Rows from block 9 of a small image classifier, named by matrix and row number. Rows with one number belong to one neuron. Each number is 128 + 24 x the weight over its row's rms, rounded and kept within 0 to 255. All counts start at 0. Numbers have three digits each. After the name is the row's rms in percent of the matrix's.
Before each neuron's rows are labels from the 100 images, of 14848, where the neuron reaches its largest size: "peak on" is the class under the peak. Only what is clearly more common there than usual is listed. The data: drawn small creatures on textured ground. In brackets: how many of the 100.
# gate: MLP gate (model.blocks.9.mlp.gate.weight, 256x128), inputs 0-127
# fc1: MLP up (model.blocks.9.mlp.fc1.weight, 256x128), inputs 0-127
# fc2: MLP down (model.blocks.9.mlp.fc2.weight, 128x256, transposed), outputs 0-127

peak on: body (29)
gate.193 120:100109105166156101093149135140163111157106113137097115151185109109179085143137140135120120123141118125127111146154147090114113092119092129133130119124133130178159166090155126096132138117141154123139143149071134129100115143169144136081096119122107151160135143108141113122137084163146121097117142127114131094149122105085133117126123092150134092157123077182141144150109116132126112071130
fc1.193 124:089110115140137115108136085175147092130157134111109106149129128095138093116149130131123101135126141134136148137135153082111122104155103079138150170082150119110137102113152134124130155125135189100107131142078163140128155120165143167099109141117135124124151145088152122156134117144142153114122105141108108085181120096087113107134139114135143103091135108139089128111128178152106094068144
fc2.193 119:208154155145145082160137113086069122147155120116151117103091129124112184116114092119159143129121118128126097143146139134123119145146128138106135093146108098110120101161126122101129127125132096153138103087192113151101113130079121100140152144160149127109143139182124128131079159110154146111148095108128106143144096128179153116138138139126107155128117149134118143166137088133126134131147

peak on: body (37)
gate.16 125:135098125097105138114108114161108133147120155076088117177107069089119108145152139104133115150118110080122102129137116109133126132156154105084135143161140091136150133121094115132130113138092111128099147146122129097092135149168124129165129128106112145142122117137152144124107135106143110157139167131109113116144095175113142178121140113134179137139176138153139148104080118150159120203121
fc1.16 126:147166110132152138122135151093156176122140094158145131106096180144152147089106129136093142142156154139151138139121130144147125129124093112150104147109103161102111115160130118097145096117139153148103120135153180153177109160136111162119141150146150081083157128096127091153141103150111133151114127148133132137127150094140119059128090156128141127121103075127122094159099112112111132108091
fc2.16 126:134151119109084134105134123153126111102139128091103176155103094119138117163148122127110162116074134144095096142130171165112132087139162091166122153105093099117130163106137138128115146144093145116091138113099137103085150118148172154126142114095127146109077159092089148148129124133153117134097136112111112100110125194125132149144143122151160125173163131110115146133152117157141115157145

peak on: body (36)
gate.168 078:171101127145137101116141144121140130127105108128078106099123120148121120144096137099138159115162140081142167131097147141137145086125128083108135132073158108135121066105165123099110084131111108104153137132130138117129119138146121113138092172138107102098160144149163125093146107103121055149115102130107136114119126115110120113139146108145159176120137115090120116120108147173191119137140
fc1.168 078:109125115137118130123094132140116137129118173124156127178138153127120156130131128168142106135092111160111098148149107140121126152160142142135127171172129141097164168137100102142115185155150124147111089124149107122136159135086134135166143077103112166135100120110072172157121126111108146121132162145142081144138118127130098134127101148084139076132131108167155139147140069096108147126132
fc2.168 083:130103131156104101086159092153137121127126168115104116088112157111166140123076098129156113150116133146137105107120119135094110124108131190131095134144110130134121128122165137097154151105133111131175121136088115159135151079112147126121162110090154134102130080151094140127128115120189152102158127155147118179153127151142153172130108119109145099142139157138133151110116132131139136071089

peak on: body (58)
gate.11 074:118153158165117148109103151115085165174099162098102147124126113145149120120160082190183089140099100082139103152127135128138139142110100123165151103136093095107145121109128107082136135133107103134143075122105110104103134090111129146133120116137109116139127098107130126115109114143125097112098134109120136115102101119091124101118132123090170110194119108108133109079127123156124126145153
fc1.11 075:116144170120121140108105137127121135161086144118121147146151115103132111148156076158190108118104082095139134181131129131166146192108094109153140110154118129093140127128118112105144124156126111129127092099107090128070128103108125155148128117140152127141096110110115156131134125102131086132092135123135137127116089110115139063121141179114116104159103117108115163064126127139135123144123
fc2.11 073:155119141121143119142149129133104093108141137122150127082086168098144149086110135101119138089153167141116167089136146115136115065134128141136166138137122141126092131095160158148122121118112137120106140121160136113145147124136114106106113113126176172127111104160156114106142112116098136146135143144103134114098144133106141135190101109132094137073168174110110129212151129103134147113121

peak on: limb or head (30); body (28)
gate.148 107:146132106177121149120133173124106152147113094153161142146096096136117169140122119128131136135085143148178137133106120133139142152127140107118142162107106153126094123099098162102148094147092193129107155164133148108127074140122146144163159170163151111118120108128124108124120175099116136123097160174113071143108129156132139100148087132129157149108111131127135163116118145103111138094160
fc1.148 112:135110094158165114105123122100133124126103128116112092150141092138146119089119157131089130125132131155126093144112125136142091147103120116141114148147107153158113185115136161119149145108128135142134137128153136070111057093079133137145140142147070156180135155141142111120122159128147135156084132148125133129110173140126191156137109138132142101141162114141116153166150097125116160101088
fc2.148 091:159169125109161089149160127139146095155070138115100127113117154089155149093136142168138098134110137129150123102135135141156162117085125091143136170137118132154149143106081123102120129101111131137114133095129094160125179093143165098120157128139110150189132149148130148131126092140122163105110111171120138149109125120148095105153128144156099138156121158101132127125112105082161104165146

peak on: body (77)
gate.99 124:095148177131109110115145152135185142143125136150092105114151137123124140109177162124122137172095107101128198131098140136110146116136119094134150104136128128100139086091140119099157130098132141123131110134130122117156130103129107178138084169139134128159113091161175112104128143176115150109149102144103124162106114145122099101107132128146145147073134073095137116122097112125149099129109
fc1.99 116:123137124142113134118137134167113119139133123136124129098081178116153119142118101128141102091135140149122113124165118136168119100161146139079116086129115159110154160163140146164132091186103145152107157106107080126072152149106124107129139097147134110115150136089123154140160097158146116140153152111118133155127133128110156190146153127144120124156124134160117187110159082106120173130121
fc2.99 120:131076125128152150141135138082127130118103119132171126104168140176146124125129124130124105127146105142154107092155165140064127156109155117163102093130134097104124099099126134102155113129126131137116135159139115124138176135142103162122121130112123126140170106121127130125132149161116125126160135142066125135114112126159116104119132152178158160144103134120066067139107123205152128126099

peak on: limb or head (60); body (39)
gate.29 088:124112161111173094099119127122169179124136106119093157171142146111100140116106136154147139194151124123113157145146133127132114133144102141107122173138111166118113136148114153150105122124123129127092090136123125100090129125156077087110079178112149104133106093149144111155120125135139132088060162123114134148124133132098102138148129137111129097163100114167130132098153098151094162123127
fc1.29 088:145147104133107160166141120159093068129116148156142113077114134173132110098162157090107130112135110165154121128119135138164156117135162078150111095136138131141131083124092073157142129132119145120140120125133111153135099124116179164101177117145116140115152150124123122100133129111132131104182113145137119113120139150185164106083139137138129167119156131105106127138094173117145115099121
fc2.29 098:111127161123157161063090141114126158129092132126108148137145119119155142112127138144136147089155119150147139128127142158112121100120149162162117134149132125089111123109144093138100099142121139124129107139107141091105135150132096129137086175176121159118159080124157098141149087111110145110127124106156179118138139158120116112117142128083106103164068148128109179113128078164151169132133

peak on: limb or head (46); body (33)
gate.65 087:137120135098135081109152121129127116120149191149126104128127166160111136111154136163120137093069154125106129153075111111099121097141114180110164143142112171132115115134128164177140092112141092109151131139137136092154134087109124137133154120155144109178151135130142098070112162126137111096142146141112123144132153144164127123090151144145142168129099114152103138120087121121112099099148
fc1.65 092:146146118153140108093163110131142167097183166177169099110135138129112157082154155150127140102095160180103117148102085125098119122114112165088142139146132163151129068115148147145150090120121125114127114109139117101157141109128107152122141151106141098164083111102148144080129183147162104119145135132135093133107134138149137120111147127131130143127135129175107137114130142110121085112134
fc2.65 090:093149122129145137130137127096112109095142058091130115121162079139126122159128164138141134124166149118155131116170124139141124089119118091148120151117141122180112115128142151103116170092138130170089117135096107146135152157184086142104155107129111107109104111170141150128114145113142144174133120176123097154141119107105082113136109128169117113166138105087148119129165134115159104131119

peak on: limb or head (27)
gate.127 101:163137162127157137103117100102156142082117142101099079180109128090136140173141169109126139118128143171175149107123134128123148150176151141116133097109138099127115138137126129111163137136144133085105101112165116136104085135156149131108134132142188158096162140135137142116096109072125108128130121113145082129149171110161092088159096130130126108127126104134148123162103123123126147110158
fc1.127 102:097107106103174149113130104160139119089130152132130129139107087163159140149144140117137124082101094142097115106142182147125096103156105116145158131103146121122127125161110117122090113137151124092155100160126131189138113140159121109150123123153137145097092144148136130160159114129123099128072159108106098107081123092128208134150095111116128119162160127112126160127108114157139126127132
fc2.127 096:137101101124133118103093152148151113162143090125110140104100127148097097139157092168132147136121152155117083144167116105131167130129154156124156104161146127112123136148146140129137095107123137145132129102146154145098118129163108111146137098091149094179146112116133148060109100107143143179134098132061116086146109147145130152157140127131134150099134126112146143161178136144099134083107